config.yaml
image_size: 48
encoder_parallel_block: false
encoder_patch_size: [6, 6]
Rows from block 5 of the image encoder, named by matrix and row number. Rows with one number belong to one attention dimension. Each number is 128 + 24 x the weight over its row's rms, rounded and kept within 0 to 255. All counts start at 0. Numbers have three digits each. After the name is the row's rms in percent of the matrix's.
# q: attention query, key and value (stacked) (encoder.blocks.5.attn.qkv.weight, 576x192, the q third), inputs 0-191
# k: attention query, key and value (stacked) (encoder.blocks.5.attn.qkv.weight, 576x192, the k third), inputs 0-191
q.16 109:134148093163182140102102164130123149140136128109096142147074091160142149129136106149156173133136150120116120079096134083143114131157105098128083134100119098111142152148108170150130123120087187119114123103130120110145109142149137148174166160116115141143127111084138138146178141124130151116145110141119090124134151157103141083103138156117140109139138092161137119086126138105113131177101086076105114128136147136110099119134087129161161101138143121099139113171140123127113125164133164146072129157093144129109104138104116138120132133135115134109176109107146099154113172097151133160
q.17 102:161099073122165088089119146123125124108129137148124154098117144108117148139148101144110148189143113140100105120127142149146131154127155120125142144124122113133104127167107123126087135083104147127121115159115079117101171112129158097177106097120142135109143131143110132130123137115151180111160136105132132103124158166117135094125088158156127134152147115111130146102096095115158143162154132146078142148104133148171180161103105161101116120152177136155152151107160160114146119125133109115079127094084154147131109110129118142098078121080141135101144122114171175119107144098147092131
q.18 107:113099163149134123155127140164142143139153110111144115135109112161138142133121094123136125155141081125140127117121102148117152150111084112104079105126090127149102091153135150151135095143125184074179144124131176109107086136141084124130178116162106134163139161149197124114146156079133167118096141169099142153090133130149146147119120120123118126160128088138118095122124143110158127088140142132105134149100062126103155124136165112118142112132135109145117101135136145106118110136143124089175141118119119100112103127183082144146141130127130135119144069146135086123158121145111136154
q.19 106:128130111150126135099145145100146101141164123162107156100131100120123106163114148143114147133152127138151102149147112130116131128117161112152140100157131147098143127145119117113113139116181104106184117186167114136118107117114114137121123090076167163093114094101089109110133113126159116135099136143080102161127117196122132131072151099116111172119137155093099163125133114118085124110133141139159098147141143137143141124141135153109112163118167117106172101053090096116132124152155181114118145116126136127158121122135134093142174128117138099089134154139109146121134151144128070117
q.20 100:189139137125179083142115130133113096120133099136089109195103121155137123155150173103161117159140122146127165130141123095102142106119079068141117108160146106122142130115146142099150115112123120110159122124111048129108119151135168124130146138122130145124110115120119126163085098110117136160133154128133108121142159097122110158123151133093145142121124131085113106132128121152136071140106133103111140124115112148146146209102127122147122129165095149144078102124133163150114118122116108138186115129141124120123155100103109126116115115124104196140107141135108162170148124114171126122
q.21 105:173115098118136141175126161159169141141155123084133095101104151113132131125106148128136082145128110091153168124152098103112117127110126169099099130138125120158124127178138121127135104142160106087117139177152137128095175092119137117115112115132119091145115102108168104142079095132135120134114142155126144136094114124124129111107141093081153154128169161136139155107127128176135143139139089132180122163133139098166155140172112115098083074112165120136122133125118112142141149149138149134149111082080130119102111143083092137134132121140173129133087141181114144136147123110163107128
q.22 091:125180106154153150072128129075144129128085125121167131133075109111107112114147113098122145133113122119107158126098149153118085125172110141137154118131087120146114188131104097121129137151101147128106119135076111105161136122163120134147177144109117158147125155107142119117085132149087101176129117109137114132121159081126156120132172123122170146113151103146146138115130101073156080139108105132132151123155075152154101105142122179141143121116157122126141134119133110126139138133131125085117167141135099112110100117108119148144127146178156129109083167139114122142097147143170150169
q.23 091:174169132127090153133103118083146124139104163160139114139164078134105124108127096107165095102117134144107157138127135147133150126152111118122132146113093137111132143174127146127156158165121115112119163144146166107135140121148166146116187103128124107166139136100122149144180100124087156128107084145110114126122135124165136122136132173094106128109168075125108152136155113116120136094103103112125146114119176126167148141129146133104162153125091115126101120108111123133138136096114074141125074106126110095154086119118121116133152179099115090148139077142141163153094138153086144148
q.24 103:134075165132147079134177079123098122158144133115129091170131091111162126086090111138130172143111144079133111169126165106161107081111102145128126155150132153144142145124168138140160130116175125138165105132141139101107118148119098135170078108138125096113139126121177102144125145160114139125129155092138160123099146124097099103093123141096144148136134097153110106115102099122176137115130158094164116066115132111144111145120128104133191139084160145121133109129103139118153152101156153134160090149079121133118128132119142131144159105140107123109108111132115115125115154137129146126
q.25 091:133140181156160122138129131166107121106117118111145122105137159123138145099149117125091147136120135092099153121082203100073140103091162143118119073121120128104158094154112141153143122142111128150144132140135123136080123106101152154148077139123150164114137118112131137150109090130142141100157123100118134121119124139150093163149158067150101134134119144116134195117119146089091140124130073118100124122119132099122136159113090144148108162116108148153154112158125120108113106127121158162121136108126113134148121140117181096114097153168116125105131124143129183138137157160164096177
q.26 104:101161146139089125140158147137149121102102177134140102137072134100158160129138102114141148175141157104128141142124156113099111094188130118149157175132093161120141092165140143101093109115152087097088172142090188151145148117092141156128136128149136075149142129134124138113161150146107097127158121143141120127114108122084130149105141172118149151148118127098157110105104132109132122136098136106127088156133121134108123104127105155150104142114169144116136158098131126125140129150120114151058093120111168165148132125139104098122159092126128081129147146113103110115108148080127126138
q.27 095:121152099130122116109104125126145112117157168098135111103102118125149129133167138155135124168173148111105104100137121096118111145143066114164110147081163147134140138095112063133170107124096165096126134150075121120165128149142142125069114147131146120108136132152149149136155129145106151126114103093137094135143116125148120156104107154142169167136114158140129110142116111131127119176141138143145100100115156104113131103094150134126081159117133120138136102113130122094155066135138191145125140124111171119138169105088150145127132094157120123141100115149165155092163106082134089137
q.28 103:113122109077141113128147181165115159125143116151122129117105130144151134130119114159139148134085134126120111117082153144131135107134110183112136086115142159173150134116155149110115146100163110107137127119095107145082126122106086136113104114127160116150178114128156096112091154164101131112173119117122156116145115134114124113128106159149127127106182126144137137127126087116155094102116103111137139110117128111125131147080127117158117136076155133113105174138125167138143099168095194147120113088157174085097117162127134174114080124116134104137082138129156146138094152153121117171
q.29 104:182174112147137135152109187132107149117147139126110085122135121109119147137129138124124147121125133169144157092125125102112100164123164108132129095126146098192129144174157105093158167113161099104158088113123137122135101115120094125160120121114164143126140106151099179141112115126069139143138077131151108096111149080168123111079130107106119151117127104149105160108138165132132148144129140173119135162127141177114146124145106095115101143120108128143112105121154132084097187121135117135091116150131088128091166118157130115152160148118127124125139096133123132163120105083139114101
q.30 097:096136126154099141149118154132145150153155107168140135121141087120183121118093109146096108157100145166133107157152134065129140162129140155139108129113102152166105141135142165147103127130162133150105142120118141155089081114097135110163114149109109106131117103130160156159078104132166103104111141141143129060128131128142116124130147124162134107092156101155121122112110116108102162149114108145160101113106137087100132090138115102135148134135144108095103112144145154138167174130117122120188154164163133117089160109110122163125181137107092119149136111119160123129131108156101084093
q.31 103:120150146135119093138149140119125132134091094124129120123151115120105132145126128085146167142151125144115147133107110132130088087105129144100136160094162126098129161119112126135129122135146152163112144130093152102070138123127087104109115110138094115143117109121085137130118137119165127102146171073123126122128118095166129105111166159160138124147131148118160122127100123166118120118152089159121149125152139119089181142092165097144133130153099158150150155089156138084081061146132142103167141094148131159160142115128086147145174144106118114154125112121180117143152082161176151099
q.32 096:138132112126131136129135108118144099124098135126127147106125145104117112105104159145132157119096142107139119129092152172172116125134134150092130101171171167154139174098099121177125129128129152095129110111079131092133172128142134115096133124144146115126146114146109085098130160116150147105123166163109118153142129093096154120140117144114135150150200104102137154120111145129100138076107098085176161110128123133074103144144093138167141096133150123092076133092163138165143106093161097107134129159115140134164145111168109160126105134138105165109134126111126068138118117118150133097
q.33 098:144113117097143097106167153133140147148119121077140136161113138110106169155166141121177146127174107138159127116125104069156084094124153109134122112153132157104099116087130189114120164115157154108103078105138128135121136134141178118115178109109139120120140104126125129132164106128154096153132132076148100107125120172141142089131135111103158158128129141160128085108139118121157137167134134143107162108161150147156162156143137109087190144152113141132151129121159120067098098103129099108133132127138145134099133105141126111136106101154126114136116125110121102129089145079153103112
q.34 103:130145115130101181119139113099148120082151120098131156167112146150155158144136124133104118155149155139098142135130144141129129126173148100123147123130103163107136119117121102124106107148126150147096127135096119156165102115091115130072140144129120142083102170125138155118183112135067139188154106167118149145148101072100064138096126134144114145122157109125107101146109133159129103110114108109120098136144122178093113150103154170122122115145120163097148106128122128127095172115123134159122163146103193143110124142077163133117138108112132111120125099148142138161147121149095090109
q.35 102:125145156148112141108140142179126120141162136166101126124096103116142113107121135148161110107085107132122161149144117142144117136116108080115121081116115126125095156157142097128124127138154115144134132139130155137084100127095106133121198142100100118152139147085189111134156111105129134136113107169127127143141135151209145058139119187090158118106167113109139108101138097145130090108140142133151124110157122107130099125132108179140120106152142121150115157154154136119161102138093168127161143133106165104124103086106114141088064143127127135141126100104165118136135117121133140136
q.36 104:135075120126128154117116145138149129138106127114126106090103105117115094130160138159083150130104107074136086148103098141159139122094146104126108127121128156101142160142134115139094123104145142124151089137146073133140139094134126135156143136164076126089142146109118168141153114089150128170135158115096150176137161158128199147149134141132150131113169103150137125121153050134134132155138119099112123108144156103133137168084105112151169142119081098157137098126123104142158131166137128129112134140121136098149108129074113105111154149139163125122138121141167131118154094113153089113
q.37 101:134128142134101125155123156169124124166139099115097106174107123159142152109154089098109137113139141140167143103120150127147081126090140145118112160140118153163076122105110174119124121142167088087113138099119133125128120152156132143125136123160153126141144117147082125129141124120131162138100192152142146104116149118136129140110062136123133132188071120111148094135140120121106111145094092126111145133154098097116097123120158139154116131125070136152152091140143123084142122166155131169155125122125100097098180098108130129145184143143140127099103118129143134138081113147155086117
q.38 108:093118133129097124146145168097096141140099108176117146133110172182149124150185139131092121122167099144107090150124084125095153092141087139067149133128134146109142112112105127075102095138181121161108140156117124124151113140102126133100115139132135116157147155139130144125122126086113142130134109104113131127140130117102116124129160132163123103126148127130089171098143120152152133129161151136173095149152153161153118116129100106118121147144150123118134141139150118109140166100105080152172092167101130127084070136065121105110144127094120103176169120154126117135154139126128128118
q.39 100:130133173092119120116143147157130104105138135108150133093133102176144165117120154162113099142111094123089116147122111130141082162140118158163105173086116143123145124159156160120094135165130154116110140116121108114139109095136121093146106120133111116137136147106117176165097091123038086125100163132180120134136125121116168119137178128133147105130114126121121139121107112139141103082140148125138172137097147125094102107137163127118134132132152141120182147163102105122099120098123132115086115131118092108159118148114128127154107153148144111164132127152088161152180144080129105160
q.40 091:109130098138109172106075176095117109124132119113107128114137171154135113159143092165114168110115174105132114127131093114118148131144118130129137113134193164164115120125149157175157137133097142123135152148184141098100102201121143139109111158119106132175106125109155137149138096126111129125087132161166136147129114114102132148133119135107127103105137144154082137153083137147091125142109169118137141142111108134179118151121130140134112101141189144115100105120093124155095123105118133116128075139111104115134151104151132108139150136106090106114079152141073136155127095140129100136
q.41 101:158150207100089119110077110151130110086129113163111131151108141123067156112130141174114076136119138144132164108121125178154118120123116135133147147111116153075159130142108117099162111159124114141156126096113108157114127133090105139109080111152134168101107106124150170132148157113167121117131114130160117143143172114173108096109124114147107112114101114140135141140119137137121117139106175098136148130108164166128118120123138148125083138139163156141119135143103140083142180136133139126139136119119117136134180120094157120162143081120114142118140093058107082133125119113116130125
q.42 108:070149104107157120128138120157141078135111099149121170092105087122119141122109062133136114114130125112122129120102142121110076148157156169152154127119109135139104108160124176112130137143169121146112117157147198110103148105152121118153122142140149146121128144149140149092123116099137109119127110084129103132128104124132127170113110128136099123134147148167196096117152131138133114162124103116142068141120120143129109110142100100125153091104130136142089140185139162139196132144104102138071116133128168110114152114133154125132086131136128105146182078120119138139140125137131104148
q.43 106:100128110096127141095145141131128090151120128104097091097090143109155078150146138166128147125077125092136138118138158177119089093141111107113110124103093140126110114107112112122097144128110148114142137164155127139131145099196089118134128125123139106130108125150184171086149132100121119132095138146103129150157099124094117148155134125098152180104119132116161129136123141147095133087143127173173159118130136127126150093135127130152109145081144128149123104091124102188186103128130165146139171098116140123134108118090152096148174123117140177117105143119159149103146153124135109137
q.44 096:071125118106114136113126106112109115134138178171139104151106117151129105110074127162139107098125130139116146175167153105125108169185104159122135113104106109160086183117172113140151155135131138160130174108121126108107090125164121192146111134124096123149094140100147090140100157125172130129116141143128141139130108135154146080133147123131152114117160139111138159112100114111103133126065174114162121170110087101136120120113135140121129130149142129081123105089104148117166122113131135096134156088128113128146136160107152157139130173110141171088116110145104124134110122139115145105
q.45 104:081172096107118113113147122140082136107161131136132121104094142112121095113147136163110114155160094130128125080178147157134087170099117173122136130139118125088149137119120154148108142142145089131164114119109083151149114181121114129134161146116151138159149124057143135155090130105159093127094122103171132128113132111178133111131154086112154163153141142090146157076098142110104149145139130131149164149172091163088125128127125163107162147128135133119114137126150144107147140106085147131102130125124125106164162137115165100087107101116139111118103123152115103129113150130098122144
q.46 095:139176102135158128145134107106108133150131084130166173147157146160124125132147139097103159115130096147101073181135119146143098137107110152125110149141117113125124069086111133132118156128117120139154123124077115142111163134128130114121163135087138069109132154158107165166082096106131138090114151164089120144084176104124143112156119146104121145129138103150103156118104122154160157104188144115132133132100158076117081130113136128120136152113124131103195134100150113129152110129168124141140109172100120136148127120102104120154119144138125093135098098106125116121163137141154138128
q.47 103:108132125084167107122130113140107141100153159093118157140120139117107104143107113164107154140109120154119149095140146129124122138139145137125139141130111129136088132131120080149134173156159097124131104096079113113119145092119145049142128147101130163122118148173149107145123093106126159108114188130147130149132152160159133141112150169136122103179113100146113109165115137144131102102154182139103102106113102144093143094168118133107125107149154143128082123132129126168179173141157105148120107115116127146122132119083129148092096129111132099113116072159153135117149169154124073127
q.48 102:116088130108174124148140132082176099103130128111147108131122110119092082106151124102151133120130140092093142134146146120124077104110141086148110108144111122120161110126164144164098147101101103130155141130165149123163090142143139144168129094085138147127124150137101163107115104120110072140133177139112133147134142137143116131151154086142143147140131124104121119168129157125110117142165139105081191131112125136148175124108149099120139104104138157121087103131139111162098106137134164107184139102121180110127153130063148149122111114141115141138149078140093125162144141141154131161
q.49 095:107160101108111118141119114113088183102071165084133073099118155101128109127122143112093136112080104156167123096125129113144094123120137137108124138143161113141129147084190106150139094126110122148126132141146144113134083107106109103126134171160115099077126108137153157136163164132150158127137118127116125159130140127125123149140126117122120161145172139138118129151138171119130166097098165122135128132146162084143126118119084079122139127123124111096137104118097124157123126173152107141156164145080108144169102168119121071165155142153115099162106150134140174121149118126140129131
q.50 109:161103115131124113134132138144113117137132149120092153105103121143160159132105123107151134131144121130129147150122120140075085126160088163173147139111136127093139117097131117118121142093089159106149125131118130111143132072151118136106141112133133196111123095144112146099132102140136135173113120107130154129142156091166128131190098143144124128132071165126090170134129163081103137168117097105141139108135133131129191122160146115187104125092108131096178067106143130150095136160120145124185115098098137123144133100137153104121135145138137127125092167161113129089133108102137128124
q.51 105:157139101115105088137120121114122116125099158143142138120114134092099089117126093166136174141134143084116158072120169145192129132115164121138130121136097132114137153106144154122107102129138140143115061147122175105115159123128150111160141138146129099123104134139090106130106119095128143097117125132137124128138152175120117135120123137114152136106157099115167136133148101131138110115111051169118167101133160132163165119144087108098162109073152122146182157138124136145129141117125160113165106125112170118201125155101152117117113150133145126163154116088114135125118130125086102116
k.16 098:141141112130123141154096116106122084160105133103125159128147130107144117160159161083135179122105117084131133091141113127147191124142155113110147177148118146145110136163135140121108121142158092118095091147128146109105131119138151123113130132107120150129077149129140102085127127083131165176121121163133092118107114099189098103106188154133153138159103138121134122147115145134108094135134096164108096117128093114120126157126107137107146168109169159132112089084109160126134113113114153148110149167122076140160140147123163138107153117152136103123120109126134147148069110150150177129
k.17 100:145088136140118146132143117145117144116122081147138165152164174118121179135125168162119140134069146100101144133187142103139124138145136156122145120146176099069173113092133112092132152109117082084126099123107122145078110107128114111080096138137172144160128128117144088126154124150104134075153161135107111097115138113099148131126124143144096127139149116133140096128130137173135103156147109155143132112116129136138108100112104123082120148141166112140107093111100155142103156170100109137147162140102158116100160121122115126134149156151120114107125145151153075147107138160109157096
k.18 095:150117129084095130132137137203128136170140095123141130146136115126135125157123132096138157114108129159144132181134120117142133108183122127135104126140106109123088128133164142095136111120126149140088151173161118125118125147133109094134132080107127137125098127159131126095068120143141135136122096137154122172182131108134112129130089095118119092127131121137166179128139096122145119188154134063055106165141144115150127156100117140146101133152150176138120094144110132126094117125141101108140100101124129130116133109103145108063135116123153116109150120121098179134160143161127131091
k.19 104:170150120159080130109123098074135113149146164164156152081112096120145127127105122116109137096127139123115140128102143125137131142157149146113105129118124132155141150123139094160150135101108134100099156135119138117111115113110167119138092154149124090106150102112118108160148126143133118068133082101114116103137159154131110147126122153144107085122115127134097129087171118128205133100143177120146134118124096158132109167097125143136103136137175110124173205083159113103162121133118145138125090103129129160099134139168091157167085147128118127080129152112160115115121114131126144141
k.20 104:134130119109126135097122134140120136125079116146148139129115119113105105116147102129145117128148154128157106121109101157147132129131112158097170079112120124141089118154130112088093152145211147174122165103099160135114090103129162121141125170129150151133113168118119135148190131118115120142108153171146107103098132181150093123161143107133152160146158119126166132158103137156187108156101099128079079113098159088133136121124121122092157119145081147106169141165135131124144119131129113127166127097131115116135140098074097112127108171137136103103124122118140135149111111129083120132
k.21 104:133154145146103129094160138146100123164163139128115141158164140120142134155155158131149115157127109126091083129105102163092144134096126134074113128159124156162126167129107103136120138087129110164133188145129120132111125136137128092122170157138151120145147139162131116104141109148137133109150148113118123161166101099080089149122167105112111172142106127145151125097103114094130116133172140111089135139113153139136143102160112118177125135093117056108142128136110106131095146117092132092138114100120151090083151111149118142145133084142148170126073128152147108133130117120168126071
k.22 092:132178116146136117093116147138109078144091123110099074163147153128088132116128129106147135174114130105115103103163130127146120144136093094115195170092102117135152143123127153095093113121139116157110127121120124136122134142125137128125142102142113134111180109153107152138105117120186132078155138094133127089125082087122116166120192157126146122122149148146145140121130150151138121183085146140090124060123116169110163075149110143145134149149144127166119137128149115137109130129114116170149140119123144132117134084152147147112106126131117108173146095142104116117113136098129078140
k.23 096:103156114120070110095149090150164162142127119099151126139129112150188124149115141135131132155092142106109124097142119150160143082090124112112126097135088106130105141103147152145130090136146122154176113136114121107154123135164121106102166133123161124102157165169091122120099103153135162129107135089151122186147104104124147146134069127175147152123083094143150104122157119096113113151139147096140128126144134108106088124156105124157100149090122200125145115136089135126140118166167145129107105161086138112107133137110140118151123101163161141134135162128112143090110115126123144148
k.24 097:128121116104161124092095155104113119101132125103123115190108062112136121119140178196109153155133173175151138156121111103104123108153140158159086135151137137119132119135133151107132114106138163136145101101103084137117112172115118122131122155110118154129117098124112167156122129133121136122088085161140080109126116141126118171138180124129163135146089194157116140134153097102127142123124070104093122117134126118171120117120124125149129115105131102132154148112117108116095164139128161109119125150142146147119137122062096105127156158142140103158120175139153105104127161102149147124
k.25 090:100120145172124186142149124114113115129182147149130141115122125070146158137147101124115096116107133126122137131143133138126114184102156054107105105122118139141119169172164118125129110127105131151114137131104138120105087133114158116101131101104100139111067108111111127128159118121183118170108174105163116136133098172119147081155143105140154124129130110166121136142148136100135176113124170164127134136124116154139103123124139153135106126078159120155071137093135097151170139132145135130130126111105119094107149078195149136108101152155088138120122153099136126133106124123136117126
k.26 107:144118151148099118141115144143113113134129116125150157138125162149122143105137127150131146157149143141108165129214131116129140143164165153107133104130122153087138090147140084113165130144140134149144135150133109139084149112103122148102067158086149148102109086150107133139156134111137069123082095120109130168096108123121104130078117110149142113116110130148101152109161151108132114143145131142077128122138125119118157143143107084145088137176076150109119154147096165101114131089083147113130159181155162100135132121144128122121112127125104170125148143108102115128153101094162168134
k.27 089:118157123104162108149126145111141111137171144130137132125104177118162122123157130086135087141120136142126130169110124139110132122125141135119150138109121120129126092103148120141110150094150101165085161139177159141095149107147093177149118102090078088136102117102176136169124126127127136091110131145105094148128098133111155083122115152121139109105124162131108098108152154199092125170111104149124191106113126125146113133093096162103181138113111128147147140156084167096138147145094151112111133125122133081144106101113136161158152110109102104160147124122107121095142160149122117140
k.28 097:115096125170132115118158109114136083100149114111111155107180126104152130138159134103096107142126114151142147119101157152119081150168154089125172119136073122113099123158139104116148142132140135183142101153131108113137138120104164124116186116126084118138118130093159146158139105098082145092138124168118092103078142104112135109142152118141111142121139143133186133152124128107150149167086118110149116115112107137132139130127111116136125119164131125127086178103144115113108132127143145140170168178157145151148117140131107125111107112108171106122142111206115094108101167111140119114
k.29 101:130088106140097146103138129168117142122122205169133133140134109083169177120110131151143110110115161091121120182119122160136115136100093128137161148124129171098113114135141162129143133138136095145138109121104161101098105129122137112084140114094067180140159142142094168129138154111147138132170101133122116138142137125098098152133142114102113130111099151144133157112154087128159157100167149172164098131115093076131130130146113098116170126111135109058162132169119098157142138117114161148105131097092139143117127151126144119107098120121087130111130106113135150117139112152119146139
k.30 096:111131093106126154046117154076090100146148091133137125136151144123134139111118161126134155096160102161142123149123136141140108125085139148144138112153104103135124166128133150146162137120149125146177144149092108121141105116141173118123144081139117166151122127119110110117142148068118145172149065121119136170114160114119140105144119104119100131132122125120130115130111120133146150098136117106088134138127127158153136163093123088145159096159146089150123123121176123094078130177079111111085085122162121129131117158151143128142115108109118165091161129155148118082166142143138134107
k.31 101:130163140136131124118145127133122106154148101134139078108110144136125104105127092049124098127136125108156105135108135127111149161104100133123144131134167097077124135134143133132145100144113104116130178141129146143101154155113108129110154159121087132199102085119122131130126090151114073103127132132107146104141105122116171121154120167098114135128159144099080154088130136179127167138137145152176085139140152143206125117120118152092104182162117143123117107112109123164107148087148140154118121122144112095083144157146107156124118102151137153108109122120122144126134163112127158134
k.32 097:112140081146106116135176159117097099084142152127178133148091116146107142093137112127123158140173108138135174153071086099113083160165105083152126142141109139094101118099129143109097139147135129140111129141107120123108156152142141156150103164126146100090099114149137112129131179092139120142152119138134103115144133175151141124140150137162125132140109154080156096110147122111134093172092101135113092108159098116096088106097129124152103116109141147104152120159108095170168113184092142121135138121132125127157084139143171149103154123110127135166123143118108133115139132152148130123
k.33 096:113133144149154097114145163117108174092155144155127116129128104183146139124076092077123125164165122101128149127122151141107126116145095125124147082106123089127176113095129097148142108163193140112111171103109133146148123088092139118096157111174092138130128137156155122135123070145144116063155128124095124089128165137126137143137132161119150120149133122119075169105144151113136139107121092087122113126122118139145136112132157139114106103134124074097152172119134095117149165155136133162095141126120102112138121116140184091114140153114120122125113147112155157134146146136153139112
k.34 100:120093089127117116086176124165106083143180114140122146139137108139145150101118117133136156148140161137135094124112134106109116127129119146102102138146127115119128193106132166127155184105126107125113047136162146121121117118148145140169153143128139142139148139140135141122103133126155134136084142089130154132104121129123159128132130119120118141155127160138112067138160118182121122117083186135104133163145151134106145143132146119097133060159117105127125123170097133127148136141091108138105072110107151118112150148167130155132164108123090144145106087138108112103130081132103093166
k.35 104:139127112116083129128145113093149137112175120114133151139141123171139130112145129115131132126130088165099107132142112141114110142111106149106080128170148112134094130132119152159114076093123147164090132051116118150115127128112151161124136135116141156135089142161140139092127112112074165137121130123148180161145116101084134123110124128113147154099133168167105141114128126153151159179109121138144133130108096169124096100135131152157120159139122093114107137061133135114132121113094146133128078154109137124102159158161180164144142099105141125115120149130190114139100154131115090090
k.36 101:131141102109111139121119122108097149114085150137110152124146098120120101157100123100145131129170145123140127146154140120136137170151150150136118108122119120110143125107127114112097128127179123157112105100092149102102129134113150080137106122164133161094173133140179110122189117169133142126139105101136153148172138146135137124132125119119151170173128133152151101124161170132121137152148174128118095152129134118096114121157117168133133135122102101074095147113117069134123150147087134103133095079171103110080109117143103073137127143099142138109130135112124096068197171126114115123
k.37 106:131151067150145104101136126131056129134142143083117102175097136132135118152097148098168147131151119135119141126116118106142156148131151118138140127098123143157125103114099109157119202106124151110127150128147132121160100124124144113143124089128122142120177135136154142125138111110130102136139080109137116108066145176130119124114153162157158145152083141104120149127089140123099117092104096096126138163143157137120156148152134125098116113131168149124134172092140117107122150128137164119122157120129167141152086138144121094135108213129145149107142072108121086129165142121100140150
k.38 102:085104135159159154144105115128113109131096136120118128117106155095091084139122113119155140139116150100141106084130179093198119124128162169093136117121122135131106100158122110133137170131149125108126120124069106125108144176116119125152140138131156133109121121141130108140109114113143146170137121098113086149143117111133128107111117136117124159135137142170153113165148138114129152152101122144158132105153131147109164118160057088139173057125165075100122109199155149140120115082142120117134114158124109114130191121128128125162136140157103111123151122113117129095095100136138120128
k.39 102:100099104127149145084150108126141111157155181110130113090151132137129160127127117142126105145165102062142083139138120143122094142100125141083147143178152134143149155100133053078117144139110101160144143145143133108103159148108127086107153146116153115112118077142158105123185100146085159158116140137144156122124109100101110152154134126134132125124164119146117139133152149089123113086144135147144077130127121118099123142148151121152163132117170084133138104126127152128106129170122124128158146095149129183105120117100152142117112145153137108150131174133168084122123104104123153113
k.40 092:122106163108125140138125084149125138133133105102136066159145144113150089094114125091137140131114158133150174124153119118143133157130156116157157091111128089158154111137118116127181104149120123093121098110121130131118128138121146126163149138140169133126147105118123142118127135087115117166110161064157090186122139169137157100143106127109136115162133152124101134078089149095085141122126113148191137139117127109092133104120121106124094124107164172116104113151161135151178103136132159137135162140120114159142099106115108166141126138111122145158126098071093133115087121120102165164
k.41 104:079128170105159129129140135128119132159163139120112130124138119153121116091097128187117135143084157187104107169086133065128142103104130115108146144139134161112091142136138167164135153123126156111119117137163144123142105153112114130082143113077157094136109117093130099124119111133136125133120120077154176099117154161098121129148151120103117139132126083082119110117146137126112134135137146158150149131111139105111142139130157174140103089115064121107132153144162122177123154148152123149175119161118157147125102164146131081099102119162098153140098128136155089093129113121115145117
k.42 099:144118123156163131189120123136117096108164161137128114135121119127107099138136126130148111129105117120132107110169082139116174115130173128160168148137152086117158166108125143124125137137112143122146147120104133118112159173130112139141106092100142121118132121097141088161162114136131103114162097158124139097147141118147126188146150111110169111116141143116157153084147134137103126136158078151126124064122118121185195154100168100135153095143113128124173113112175142155128138090130107133144110138094121107099137125128118127135078114145118105099160089142085094157088108103119119115
k.43 103:115122134091134119153089142123127149105153133127130135084125105102124128114135091181145053138138171157126117152130081090161098173158103138171069127117114144109147108126115141132135133161107134127091091104155137125121172102117148182150131144103131126140117151102132114180130163161101133156074119093143136094155122166158088148102096083156132113119149153126134138125101139141114127135101118142108152120144134136126119164146155150105110157155107173136104136142142136092123141140131153094118170080114099154122103129123117121118118187148117132093152148155119123139086142126117135133
k.44 092:129168157117099143145108114140133102095102102084105145129138141081102174110143140122135097112115171112130144147143126137126094109133127146121133128136138113097115120150103112154151087099151163172142111096152111105071170146146118119078112153125168099163130135149144091085137145102155102137111114154110157097097132140128136148085085097142150080121127146146104138152126157123100107166136151169106166111100081130138133107112134117125130116155137101129134161118143159110107106116119160129137180173122150134130134140082125147150150166122137077100091142115179136161109163141134145141
k.45 107:124105164104127123131118120073147132124143135134127089171103117137134141109136144160154120161160105096136152108135095125138116126130060096095114120168133183112118110104143128152129139165116112100134159090174129107086146152141121135102110137137156112130108097111155092118100101122147129117177080136111135120095097143118135093107164163109119116089139118105105105142127151108138157123080097162146135168136128144160117097148132139171140091119070127129145183118163125154152146129138167135153092130090128164168148127125142146124128152116117109133086140096155143154110101139170163120
k.46 098:159114101105137095143191132122150148089087136144115101131121105102136145112111132144114106154103122136148079135099121113131126091163152121141135125105140103125083125128138091092123187132119095135134119157146100114134157132125071126110155171190129128111125134128133114100165131152094174128149088126129107133133088122119096143122136147190092200137107147143125106131113146120124111136137116102101138152185096134111127122165069147176142132137115158143129097137086165150129116142126127100100125141166086132154103155127168116142130142167154125111137134140123125090157106114137135141
k.47 089:131113123110137124125102138108109108152124118071152114118120106154103136129119115151096089121152064159135128127195102141140134079104140129116106190119120139144126153120117127101140137104129127138134127087143136112078120102142139128187142162123128127136141119159134117119157083118132113136131141091170132117181106135075161118113143160140119123137183127110176127140144139133139129157098096134106152124137126142135129127118146120127127181101081129156184122144150160145083132125100122095113111116155126150112128188175143121128110151172117130095146096129076131141150100101116130079
k.48 099:146145148068133132139113149102174119148145123142140103132122085105159152127102144136109140121159160124124169177077117142115169145114130139126137094117122125158158122123150163130115174176116133103104154118152145133099162095156158159113142166163137155074120131117148108101135126147114142138120153076176120117122133148153121158109122133130120113064106144129170135111113123079140144115098148132110098163172158137157107123129124135112111089135105117132126138123111126095107110138112098131131078109147109148090117118131155127106090158105120113056123097134178131160135140113116169102
k.49 090:172074136150069125125116133166107116148092108153166105126118136151111077102153125142126136111090162151114166173118172142100112135134168075118127160134127123131086116146102111117144151146163097150116081126156111148105162140141121145125122121142095122118111126113115111128156144154192159147113179166141153138113146106156122103104132056142135149201137113130122123159142124152103090137113099169158153162130105131106121142139127167134104122107129127130101159124110129118132113117105109096121111108156141133123103106096117123129135109099148079107129117133118110112149171130143101151
k.50 114:120136174138145118087096154104097165072106134146164111125116143102091145152102160166156111109160164123100112110121133132108157122114092158147135147091127114152125103125186140109161134145108121128152117177130109129133168137109114150106150146111115098100153148118143148124112109159090165128150160143161170095101083077125125089146155109128132104139127141139105133131100056101106134149121109141095139125117142107114117132135128125119085168131117164114075160109112130129122063125148158124107142081117131132149137104153136106125116154152139113118192131103143145149152131144134140148
k.51 105:131141135119149147159102180108155139135136102115166124114138132148099108129119132115125133110155080171107135118110117159129098105150099124145101094125111117131130142098145120113132099168147142195112169148164138148096094132115149162146096110109117170149136154109125173145160111093125162097134123145085138142137133114105155155131102080103122157116142087128145132148156093150115134154151133134114060126115100112142102175132119136193146098119099126099119133114113150183158124113088102136134098111109123110105120174113140145110123162099133088087122149168119100133131154120155137089